Rows from block 7 of the audio encoder of a small audio captioner, named by matrix and row number. Rows with one number belong to one neuron. Each number is 500 + 25 x the weight over its row's rms, rounded and kept within 0 to 999. All counts start at 0. Numbers have three digits each. After the name is the row's rms in percent of the matrix's.
After each neuron's rows are labels from the 100 clips, of 14976, where the neuron reaches its highest value: "top examples" is what is common among them; "peak in band" is the frequency band that holds the peak. Only what is clearly more common there than usual is listed. The data: chords played on synthesised instruments. In brackets: how many of the 100.
# fc1: MLP up (encoder.blocks.7.mlp.fc1.weight, 768x192), inputs 144-191
# fc2: MLP down (encoder.blocks.7.mlp.fc2.weight, 192x768, transposed), outputs 144-191

fc1.545 115:493534512516427521481525525488491527490523445514509532515503470499446523483493483534518515500498554524492514486503494513475532502498514512495535
fc2.545 114:502505537510506500516464509468511463481482490475498481484474472470497548475518471515516508466456511511446511504509508571526526517511482498494484
top examples: vibraphone-like (55); marimba-like (35)
peak in band: 2000 to 4000 Hz (66)

fc1.491 109:486464490486511526530468485523485501441538457516510521475500478533469465488506513477495506461506501482456561503481523523487492499492540483481527
fc2.491 101:489537577512519536493457495506544460482544514502486519539472503535484488503510479505503482527490477486470484511545465488523426509487514477494537
top examples: clarinet-like (27)
peak in band: 4000 to 8000 Hz (54)

fc1.59 101:535482501495514534481507495505480478498495535498531495507464485483484501473478495484480495458464443492541501498501500525517500499526557503500498
fc2.59 094:497510521542491507524473527555507499503451511539551489481481501500463488514516464500471501480448523498508476503506459490516487449471514513483514
top examples: vibraphone-like (55); text has "dominant" (40); root: C (28)
peak in band: 250 to 500 Hz (43)

fc1.567 067:522520477515524495526488545520491489506493525505488481480504487481501510521479524492497538464496449512496497497536498498524532513531488475488441
fc2.567 064:486513486509537517499467532502490496475458523469511538510461497552483481493481482481509505550521484577513528498549503527506520502487494545496464
top examples: playing: arpeggio up (56); marimba-like (29)
peak in band: 2000 to 4000 Hz (56)

fc1.60 091:489494469412508507489530526449519529562477533481498482495508480488516504532523483495502503484497497522487486486502518532449545506488484465480493
fc2.60 094:509451510511450512481556490577501509509499463474499513499514532488547492516503522531504494487498543481512463515551529467498498529506488507478554
top examples: clipping (36); text has "clipped" (36); vibraphone-like (30)
peak in band: 4000 to 8000 Hz (88)

fc1.148 092:472487521433510468530459471481484526491467488497557533516482486520483480487483492477461491514494515472522504479530508526494513556483531494534504
fc2.148 091:478485501502524500471487491490536491475460538494522517466486480551499491484489509521497456518513511533522475494535491499467568502485542489522475
top examples: harpsichord-like (57)
peak in band: 2000 to 4000 Hz (66)

fc1.465 141:507488485476493479480504512487489526525537482512494513487496502498469453503482444513492511499503526470463499486529474510492507513545496509512529
fc2.465 129:493513491509511472512469492459469526525521483536469510510484504484523491515496533496467452503509479524491498524522491482521477531510517524516545
top examples: the note F# (98); the note G# (78); the note B (66); root: E (40)
peak in band: 0 to 250 Hz (94)

fc1.608 112:527512464491491487479521504523504487532468479478478464528497489471571474543470481490450521534447496462521494464465507506503496536498473473500477
fc2.608 099:484510539518482524462521515545519514495494468480496492506521473484487528482524500485487497506527506533515511488528507481517517551493530522507510
top examples: clipping (46); text has "clipped" (46); organ-like (36); instrument: vibraphone-like (29)
peak in band: 4000 to 8000 Hz (64)

fc1.441 068:462513518486485469511479479499528455519506493494482510543505495489443426526462518518460517501500502548497507483476491506477534495505518498506499
fc2.441 076:514490441490508512507454502465531519490521519469478556506473520478533473535480495476511521538516548478502512502491473489497454525531502436491504
top examples: muffled (low-pass) (40); vibraphone-like (31)
peak in band: 4000 to 8000 Hz (57); 250 to 500 Hz (31)

fc1.478 089:486485482480510500484514502485484552527501509509492520507515521512493546543498510548469530504483515522480493495497552530513533491480526527512470
fc2.478 085:539457498526467505485531527483495485495463510488487496489552536522508530500507504523518488465510495446471464587479480458465515513499500443522506
top examples: piano-like (47); electric piano-like (25)
peak in band: 4000 to 8000 Hz (95)

fc1.380 082:480469477477491507513489497446496502509483479497467470514476553509510521500507543447490474501470489420519511466491482532484526519527539498521531
fc2.380 075:490484506528475559478509491519498473499470475487514490519524544472507461507512493451470505480535487507531522525509528474498533503498483519482486
top examples: vibraphone-like (37)
peak in band: 0 to 250 Hz (31)

fc1.255 097:485517513495469511540496485479482516522471495480518527507511490508475514517481523531454450497509482468529510492501528485432550522521497497487505
fc2.255 094:514550531509500509484467545449517510498498481521523486506483505531495515487516573487489502435509480517518484500531496510470523486514451521509519
top examples: clarinet-like (51); muffled (low-pass) (42)
peak in band: 2000 to 4000 Hz (67)

fc1.653 092:483463476480423527467514521488488499494475500502522498506551525531508543505471517501524488488477515512505483468531523509484507492489491484547519
fc2.653 101:506486492476575502516529487518489476477432484533516525534491491524481506546459500473470492503530507492513510472486487470498491493490555488476486
top examples: the note G (66); vibraphone-like (36); plucked string-like (29)
peak in band: 250 to 500 Hz (52)

fc1.284 099:494468514514533503493519554556573472491483517499490471478519497475497581517521504467474504457508498489534485472465510480479473491483520525506483
fc2.284 098:456530487455497535483483568482521468483525472489516490522517504479509509501520490527500505486504532466500506525511535480495513536509521520520522
top examples: the note E (83); the note C# (82); the note A (71); root: A (60)
peak in band: 0 to 250 Hz (76)

fc1.502 095:513490492482475519514524494522500505475481469532467510514486474512511582542526540437484503492522466476494442469495507496521504500508517499507500
fc2.502 092:507473498523541524499525525506515521458464487497476504515497498528476520526539526534511541479482519491501476474510518534502505539469486505449478
top examples: the note G (64); vibraphone-like (41)
peak in band: 250 to 500 Hz (66)

fc1.559 089:478480520534512497487501476521548515490489524489520509461443515471523519517505479496493521464513511477483550481500497507478495524503499494496492
fc2.559 092:503459514541455467487527505474520460519534516470488512484506497483508476484529491553522503568513545477476481486492480504524536464504513490497487
top examples: the note G (60); thin (high-pass) (29); root: G (27)
peak in band: 0 to 250 Hz (46)

fc1.185 095:484483501513510490465475504540481506495482471502540441507502519510553487478520531497513462541477492488538500493507491526482494494489506502459497
fc2.185 103:519508499483495509508478515495518487489475488506496438527523508506494529540474510473511497498503490484436481534508492486490481549521520508445468
top examples: thin (high-pass) (51); square lead (46)
peak in band: 1000 to 2000 Hz (45)

fc1.359 138:484487468478476518492479488483524529529488532507545495573519512502461484457466528479456553478509514502515508508477448472503495505509485510548457
fc2.359 147:491509543536482526469524537507487460502485526515507513530497452496478523494503478511482517527501538472489512557517494548503491481518528527493494
top examples: thin (high-pass) (35)
peak in band: 500 to 1000 Hz (52)

fc1.227 082:507462499493462489501494476496469469527472501498490461509473505506460496533519475509476533498470494484505531469500461539453469498483487483510487
fc2.227 085:519487504481496501529503510495456506429485529463478482534513540516511502495502516518462534507500504505492504523470484525534542541506469551482471
top examples: playing: arpeggio up (59); plucked string-like (45)
peak in band: 2000 to 4000 Hz (55)

fc1.672 109:498460490492477490509543497517461487501480434541491516533503495499498535490500508505502501529569508526515536467501492503493516485526540484469513
fc2.672 122:497505517526516515496511523503505470521515520487520458484516468550520513519514514456510541519497539540543481532461511498486487494543516450490481
top examples: the note A (84); marimba-like (51); vibraphone-like (46)
peak in band: 250 to 500 Hz (78)

fc1.587 102:473515541484492502537482474493499461491504468460487502515487516533515456505488517457524532480473464495513486491503492521527461463485539472463493
fc2.587 103:495535492513517461488521498499486507526525497528511513494466510476471474485524518477528512500469484503543467523556499564522491507549508511500442
top examples: vibraphone-like (29)
peak in band: 1000 to 2000 Hz (36)

fc1.88 095:494455522522534442565538487463501499500508453470460521481485518527490503491516507466487525524521505499510515490475497529518484526537507480485489
fc2.88 093:484500500471518502472490454471543481486515476506513494484529478547487487477549519508553468524471524459475490472484510465452486521477513479524512
top examples: white noise (91); muffled (low-pass) (38)
peak in band: 2000 to 4000 Hz (58); 1000 to 2000 Hz (36)

fc1.269 109:488505508508509522504529542489478530505496495499495498469511486495507475477485538454526500501445500543526504491517537534516465487499497541481490
fc2.269 114:464467441524495481454495523531470511546489517490578539497514487508508531470485494476527525504522541544495469492514526519497488479508514470519468
top examples: the note G (71); the note D# (65); root: G# (38); minor-major 7th (36)
peak in band: 0 to 250 Hz (77)

fc1.223 111:473473501454539530534469484520476465495544492443525461447489487521464477493502517473509539497497490492451472484504512509481527516486526536500531
fc2.223 112:482482555535505561478477487498523489496503498492467463510476494480527521481492509501511481502563470513506495479484467501499509521472494444516502
top examples: the note F# (63)
peak in band: 4000 to 8000 Hz (53); 0 to 250 Hz (31)

fc1.48 105:428488450451494506489517517493500499486508530525472545488475514468506501488486529477494523481546512451516462478518521514510520505511500482493500
fc2.48 103:495537522509462466502536490488529472505485490448507486530455529453517501494505521516537523502518504524510479509553459515498508512528511530502500
top examples: the note A (100); the note F# (95); the note D# (86); root: B (53)
peak in band: 0 to 250 Hz (100)

fc1.140 118:556490479511490523431523471452462463505487521513506534502522498482482516486482486485495517502498488479501499491534537517481508459520557474495486
fc2.140 117:492531459504489497549498509478506512459487542495542554479501530507482535499524499487484469493476517481553440495524487480459467483487491511492524
top examples: thin (high-pass) (49); muffled (low-pass) (30)
peak in band: 2000 to 4000 Hz (64)

fc1.292 080:490484495512478501472535542523478534452485486552529482498451466499526494518488477518483515476460485463479489466535489500529465475508574492510475
fc2.292 081:500511538512499502538473499503511520522515473517516482465466517502508528528503507500523464513515513513466449505444503497476477481497508474475459
top examples: the note A# (69); marimba-like (42); vibraphone-like (29)
peak in band: 0 to 250 Hz (78)

fc1.603 048:547501458528506529489521473475514498533533514559482472483500507474518475475529512514484468518486487515495500490535486532486519509492529524468502
fc2.603 049:507502486496508544490474493496481471472541457484522557533504514489492485504538460494516498504529450453478511522488504478498516498538505492494522
top examples: the note A# (62); minor-major 7th (31); root: A# (30); root: D# (28)
peak in band: 0 to 250 Hz (41); 250 to 500 Hz (40)

fc1.569 078:484496543487472482513514528503478456518494512564467496501497459476531474439470480524485505522516521486470438495471479531485493489511518517492494
fc2.569 076:493479543511526529499498459505485496524525508565490489474527477502464432500520539488485535507481513502507514462452479480512507500499492491505515
top examples: the note F# (60); root: B (39); add9 (30)
peak in band: 0 to 250 Hz (51)

fc1.75 128:460465444560505492486556513470488501533506517477490512532475537519478468516525501490480525530469457455507497474469512525531502504509519519557523
fc2.75 130:490475464467495504478519500500507467558531504501521458510550521515468466479519532503506509497488495488485519557486479496469483477503496546505481
top examples: playing: arpeggio up (71); marimba-like (35)
peak in band: 0 to 250 Hz (46); 250 to 500 Hz (42)

fc1.358 109:434502520485499536523500461507479490501483520497523475504550456525485539511475516521486491470514496522533454509462509516487499547516499492438520
fc2.358 107:523506540545476482516444492519496440523485486540500533446502469525523480517489480486483526522451486487523513472509503468474496477494473522510462
top examples: the note G (71); the note E (67); root: E (45); vibraphone-like (36)
peak in band: 0 to 250 Hz (59)

fc1.56 078:505486473500504502524493478489529513537529529485505563517462489484508501526510504508478457486478501522505505474479504514494473476505494486455496
fc2.56 075:448521476542519511482499497532519448499473480466528500512511446542482530475503474575495475483485511483457535514500470492481467482463521489475522
top examples: muffled (low-pass) (62); piano-like (26)
peak in band: 4000 to 8000 Hz (86)

fc1.205 128:493523477503522488522492528484491513488522500481523500513518429492527487485514536476508548504538520498495527471520481525505495460506524512499468
fc2.205 126:474514526570489478513489468523484543518521462576478454487474503522509528515519526504488473508517481505529529474463485509466503455468479453497485
top examples: the note E (77); the note D (73); root: E (62)
peak in band: 0 to 250 Hz (75)

fc1.765 063:491532483479433471497444525505477496491537493545453441440518477543506530489479467578549499517463499506453528476486484514478506525484486537484506
fc2.765 062:480502488506477471510492544531515478442471502501475508488535540533468527552509477504495520482535482547497514532463503500510518506534534493489457
top examples: the note A# (76); root: D# (39); add9 (34)
peak in band: 250 to 500 Hz (66)

fc1.428 085:491510477462519462498507528481486511485529489507530543527488508502512496508476494442528514498493493465481463477472501497510525499524457525484528
fc2.428 084:509469462535502516486504509513543508441525479482492527431490473503481501535506491475450503476516534528529501485512479523490523503477455523515503
top examples: the note F# (74); the note C (60); root: C (53); diminished (38)
peak in band: 0 to 250 Hz (72)

fc1.642 110:450522521492540469452503501476493489495448486485527499516521536524507500529478450465527526511478504509478525490435472535518482511509494452475520
fc2.642 115:530490508510519491523495496503492476510466496473549448520531513522456485457493465515478508460465504508498503491511505493490491490482536528508501
top examples: organ-like (95); reverberation (81); text has "reverberant" (81); text has "room" (81)
peak in band: 4000 to 8000 Hz (90)

fc1.429 081:493495454561530477500501512507537481445523515499516495524503507460473551471549501470472499559502523480514462476542499506485524502513424502505499
fc2.429 082:492545530497499469515512513490498500480514505480508491527479459503527482503512516520476523498516490461511541517547528551503504533500523511541499
top examples: the note A (62); plucked string-like (25)
peak in band: 500 to 1000 Hz (34)

fc1.237 113:505454512484495490479552518490495538497507505507502529499530487517488506519491476503475502490488504442515490525516492527486481498504527527481491
fc2.237 111:521476476515490494581565484497491502469473469523498525535453507451523491498522514535489489501496504478518461502505529496491529522556521514513525
top examples: the note C# (76); the note A# (72); the note E (70); root: A# (43)
peak in band: 0 to 250 Hz (73)

fc1.55 106:534499546505516466443515506477505465512505501506500489496495531480494505495502517484522531520484508511533489506452515531507483523500521525529536
fc2.55 102:473467511480492495516430500449494451513537451475477496550487517499498486483463497483517538486470512538532493464498508530493487508507526524481523
top examples: harpsichord-like (62); organ-like (29)
peak in band: 4000 to 8000 Hz (55)

fc1.564 103:533517489501495539517531509512496507524500502511563483434495534511514476529480469499472483546510543515479539484512548517466523515536518493510505
fc2.564 108:471476534449533543520512474501491544459474504519500445491478521512505524503454532510490516510524482487543499516500555500508503492509537526417512
top examples: clarinet-like (32)
peak in band: 2000 to 4000 Hz (52)

fc1.197 078:489459496519510480523524505501509433526475483534465487504495531536485499501471519509496505488487450533507516459445511496551493477496496498483497
fc2.197 078:467516493518504507486482498515501479520478510530509564521483509467515463481512485549492495483522478538485551527493485466501507502474463492541467
top examples: vibraphone-like (49); marimba-like (38)
peak in band: 0 to 250 Hz (63)

fc1.525 133:479507488450481502518516508480504519501518495480536462454503495507472546510494474523528536510488451492536527510514489527522492484477515487456509
fc2.525 128:488527466559485536469513486475520526503519477454507516509479477491509457516520521493513579519567474502491507515465457523482498500515490434502526
top examples: the note F# (94); the note A (77); the note D (68); root: D (57)
peak in band: 0 to 250 Hz (84)

fc1.402 098:488447514496482494500517524484459506511533452473522483504478486524502460500479463510503492493488523534477511504507516537543516498518487495521521
fc2.402 106:485511458476501492529478495503490503491473467549496504492463469501496477500428512534509531513478479511499454503498480483480551479508493536532508
top examples: harpsichord-like (57)
peak in band: 2000 to 4000 Hz (62)

fc1.460 107:512484504537467470511503465499456514541555491492494472480474471556505513500514447459519518497508467527505479479505441494494477498515499461492535
fc2.460 111:517460524549489487508474482492490511491487500456492507467497533527502534461509492495571501493514495490579490512477514499489511467528508483479470
top examples: vibraphone-like (44); marimba-like (38)
peak in band: 250 to 500 Hz (55)

fc1.246 120:465485510531457473516497538488520491518498524495444505517467518501515475487492485502501472526494472402511517497511471504486481490509509501492487
fc2.246 113:498492462503513506479511466471476437511513490502524476481528509498453477533500548466511472515468526522519525489502453529504559463506489472491445
top examples: arpeggio (100); playing: arpeggio down (51); instrument: plucked string-like (25)
peak in band: 0 to 250 Hz (44)

fc1.640 099:505492486519471515485509498478490460464471528458492487534509532459471495534511491486450492457493517493465486472475543505524506475450458448514477
fc2.640 105:454447519528466509478505488527459492524513473536490500498479506543518482524460515524488518528485473490510521459535468482496491525512499504465490
top examples: the note A (61); root: F (31)
peak in band: 0 to 250 Hz (52)

fc1.113 091:540541444501479466505518479495493465529541543506474475520445460506543510506515511531489484497532442467490483467485479517465497521496517471485536
fc2.113 092:471546461508505524512483438498466522484534470506495514466464534521498477529455541500487473486476506513536465478450467515489544489509507516462454
top examples: playing: arpeggio up (52); dominant 9th (31); instrument: marimba-like (28)
peak in band: 0 to 250 Hz (41)

fc1.563 119:508508505487471504491495490527541492461465501504462502489505476501469477471530515539480508483514495460456492469502488546505531516487466460478540
fc2.563 109:528486505544517510491490514492482453529515523510492476487499533522491473474506478464504517511508505502521469448503545522502471519453559516515485
top examples: playing: arpeggio up (51); harpsichord-like (47)
peak in band: 2000 to 4000 Hz (55)

fc1.509 073:509479487467467521508506503478498506508530442503481528519488477465472501493472508491523498499500470478493519491491524513487519483468502464469482
fc2.509 079:498482510499511524502470540502531486508512498462511486470491495537467499471499459491554481541511487423461547503517497462489468518503497469499512
top examples: organ-like (38)
peak in band: 4000 to 8000 Hz (78)

fc1.445 098:481475486502478529529478552499515504459543493514471483498483463500519507504485493552482533498472486500505500498484486546506500517494519518512498
fc2.445 091:509518500473470496511498489473548438462513536524511561526524477475505512478502509482516504498473508498500514514502481490487474553514495530484517
top examples: clarinet-like (36); square lead (29)
peak in band: 250 to 500 Hz (41)

fc1.426 048:494508468482509492534490520546458540440508498521520511558500502469485493505526494475466520530512502502521508501477520485503543521528498529514515
fc2.426 051:494520484515483498475545512506475512489491479516492494500490521491441473503474490538499474488441527487531546524498543493510464489475544495499513
top examples: thin (high-pass) (64); rumble (43); pink noise (29)
peak in band: 250 to 500 Hz (52)

fc1.492 098:481506503524496539510457544512474456490490473511477506520513481507476487531499485516481498513517466548501533488498502523487483494461490518494503
fc2.492 104:454532530526514504487498495482501486504509500503537524532535493486489459572486538471515502480536489509542489461550496507459519473530510543543455
top examples: clipping (89); text has "clipped" (87); muffled (low-pass) (31)
peak in band: 4000 to 8000 Hz (88)

fc1.298 105:491557525508489474509486550510519498494549463458477510516513449517486484477465479504499500499525510545480465495506501534500509480464491467476477
fc2.298 103:498525501462504535526502473486509510497451515508485478524511452447525516498511498528501517544505526514472504511458522489466512539482487510527546
top examples: the note A (75); square lead (45); instrument: clarinet-like (39)
peak in band: 250 to 500 Hz (77)

fc1.304 105:476507496509540487527512524496512463495492531504487486541523505448514498542474517513472510509477516508520501486543477506510498521469506495495521
fc2.304 107:519500503474513487492524499475546509496432473479541515488498507511502495475474525479484505510489504535509522558490507470507504494467500483568475
top examples: piano-like (37); muffled (low-pass) (31); instrument: string section-like (27)
peak in band: 2000 to 4000 Hz (54)

fc1.449 107:500526482456512483499526535452477516494492527472512517481453481493530524496515518520533486547519533518469517493515503494509524467475531495516497
fc2.449 104:496504519477507501534549536505569515453442496502460511488511474453455514510515520505530487481502542496497502459483487516525476493509500501520488
top examples: marimba-like (45); vibraphone-like (32)
peak in band: 2000 to 4000 Hz (59)

fc1.695 084:455518498573520487525485507514526505508485522539518480495542462494493510566512524475502467489482528516546517472495453492506515516500464523508508
fc2.695 089:537468491473462487526483475484473478503536474532479541452524467537560502483512531497484523523496468500462513505551489476487534477502521481492531
top examples: the note A (66); the note F# (60); vibraphone-like (44)
peak in band: 250 to 500 Hz (52)

fc1.396 085:490457503475500536519518513514510499492500487504474504485488512523489510504539522499510523525455538499504552465499469502512496483515546532477513
fc2.396 082:444505473492503525501446475484545559450494514483483481469483532442477482523484487487520542483487499511515506495525432479505477512485502490511460
top examples: the note G (92); the note C (62); root: C (60); quality: power chord (27)
peak in band: 0 to 250 Hz (85)

fc1.622 130:462501480491516508542502472526517456512487531422516554490528437516517510520499498522517501532455492461490516489493540542484515471524503519525506
fc2.622 121:495531535521487484516494469480490476520491502464502516491514510508490490507486479496511497492497506525553486514518501483503594483469471477482505
top examples: clipping (51); text has "clipped" (51); organ-like (45)
peak in band: 4000 to 8000 Hz (69)

fc1.122 082:463514480512479464505528464499537557516485507522467516506552572447499545494504506496507483444467532504501488465443470503459485456495538507482495
fc2.122 081:420493452511530494507535490526508481487481506524470509520471486457491494515556487535541481521479525486518526485481479494504509496495539504503529
top examples: marimba-like (37); diminished (27)
peak in band: 0 to 250 Hz (67)

fc1.596 100:526506508547454518461504513465521531448518499512509476477448507497492507480509488513533499501526500515491461479490483556505507505507486497491554
fc2.596 099:454544498527487525495543502478496479520508536499518513466463523474499534531505545518549494424478533507511495465471502534508525480484493514470500
top examples: marimba-like (54); square lead (33)
peak in band: 2000 to 4000 Hz (73)

fc1.391 119:469456475523488500531509510556494512473477543514515505462527505491476482548464486558493549520488533486494468480509465507480464489508476513502505
fc2.391 121:505445516528493506526491479490494457486495487514543496485488524554475519472527487475478475502496520496528452502523486538477525500517517506454518
top examples: thin (high-pass) (90); white noise (52); pink noise (32)
peak in band: 2000 to 4000 Hz (87)

fc1.418 124:524520459505531466437467522547493493572505534529534511531508505497508493500420498488478519508529506498522505531513522501490537487523493513525472
fc2.418 134:486523449520463488447510487507485509518521486518473511528487524498539508507476504558515490493465500499497504516478519525487472466489449477508502
top examples: clarinet-like (47); piano-like (47)
peak in band: 2000 to 4000 Hz (51)

fc1.14 105:480523507494498460478446479501479504552510482454460484503494498554523524492490423433493513492488508511499545460485497491483575500532511525506500
fc2.14 110:496521508499500481467487479465516491483498532515481450503522503480488468483507509529511482521507503509493530531505494490463498538448520464551504
top examples: the note E (62); square lead (32); instrument: clarinet-like (30)
peak in band: 0 to 250 Hz (43)

fc1.47 082:530500496535487460481502483487481502550501511516497487506512516482533465469497517516490458521497548495501505518501492479524507510493484493504525
fc2.47 083:523526523464463525492518511478527499562487479504491530502527509547448503490451515483515480463521507511515516513523477527452483527514470472532509
top examples: arpeggio (98); playing: arpeggio up (81); rumble (25)
peak in band: 500 to 1000 Hz (42); 250 to 500 Hz (39)

fc1.84 086:468468484507478542508515441495457514506537507493525477469461481502509505477545502513514530524506469487543492450481442514478520493454518476488477
fc2.84 084:463490520511539488535478513495523534481529540525490508537504531498489543462482546481487532514508508471482514546478506496486528509469474439509482
top examples: playing: arpeggio up (68); plucked string-like (58)
peak in band: 2000 to 4000 Hz (69)

fc1.439 104:500488474503570513535498475493498469493520472535501538524504552482491473487540503484501483464503502513521502475527476500525511470486563467503485
fc2.439 104:487511496535515528527479506505441485521484538480517529506453502505502470451506492504558509513464499507473446514506474501500523530505495434483521
top examples: thin (high-pass) (43); marimba-like (39); white noise (27)
peak in band: 250 to 500 Hz (33)

fc1.112 069:463478565479467499491540457473475539547476506513465496463489541461511547473491452516496512491488483465559488509483492530473484498487503514504513
fc2.112 073:529527490515507519503525512422463493466522482485515484507513535501533478474521570514480497516516530509505496466515503513526526491515540480493481
top examples: vibraphone-like (46)
peak in band: 0 to 250 Hz (30)

fc1.389 062:518485467508516506508522514512507496486521482468520495496513485464447485438501506506442523524513466509465491492489440511502459505483497553507504
fc2.389 063:454446539521481523528513453507479507514510486472531526507545521495510489453496515492483463520487471485504441471485559492504514470483506523526455
top examples: clipping (59); text has "clipped" (56); muffled (low-pass) (32); rumble (31)
peak in band: 4000 to 8000 Hz (85)

fc1.151 112:518502497490510471484504493529483488499479538525531519488510493456511512492455466493504509525529543517498512457502468505507512516480470502539518
fc2.151 120:497511490534504468429499518503508497523463510483568493513476556548507533502467478447454500527488450494527519488504533524484489522479514500520521
top examples: the note E (100); the note G# (86); the note F# (75); the note B (63)
peak in band: 0 to 250 Hz (100)

fc1.216 115:508494493470488514500534515503542513486546499515519494496475507489555509492558464470496518469510485514562514462539494481503522477492523457473491
fc2.216 111:491484496498494517490487519503523488520508486464513483501502507524499456499468506516530510521539497472509537509533505477511490457481514493494534
top examples: the note C# (89); the note G# (88); the note F (80); root: C# (71)
peak in band: 250 to 500 Hz (92)

fc1.726 077:543487525489496499510466458460515510495533545489496508533522492505491483510470506524493511459501493526516492473525498527520515457529478496462452
fc2.726 085:484488483493458531447470492513469513499480488490516467463516533509515497479481504495507536535472522555525482516489454472524514492494484472470536
top examples: muffled (low-pass) (65); piano-like (28)
peak in band: 4000 to 8000 Hz (70)

fc1.735 105:480548491534499506478493523525522458530478486487544446500509493508508494482546521498523505460501460525491502485468483505454548469511521526497536
fc2.735 108:438453474508501532470504549483477518532512539507495493471437530501510485507497515522470448467491515485466474507526514510498516500536502490526492
top examples: clarinet-like (30); piano-like (26)
peak in band: 4000 to 8000 Hz (90)

fc1.669 079:505486506511510510547505489493484496496508480497526475528499467494471509513551522511506487537500534494538458451516486552513493479486497462466508
fc2.669 084:501492484511488517489478506534477483482503466538495503519514505490540512534460514474480537487498521499440460521522452534482462516519504506475513
top examples: white noise (76)
peak in band: 4000 to 8000 Hz (63)

fc1.624 120:467484473512490512484501522467526506523456501502531518505478523525498518517526504489481485510502500493504534498533476515490494507470493498494464
fc2.624 120:510511553487481492505528495481534482499503550506514488487477505519467518540552516514498547516459537465523509500475484446489510516477536501459450
top examples: clarinet-like (40); horn-like (37)
peak in band: 2000 to 4000 Hz (57)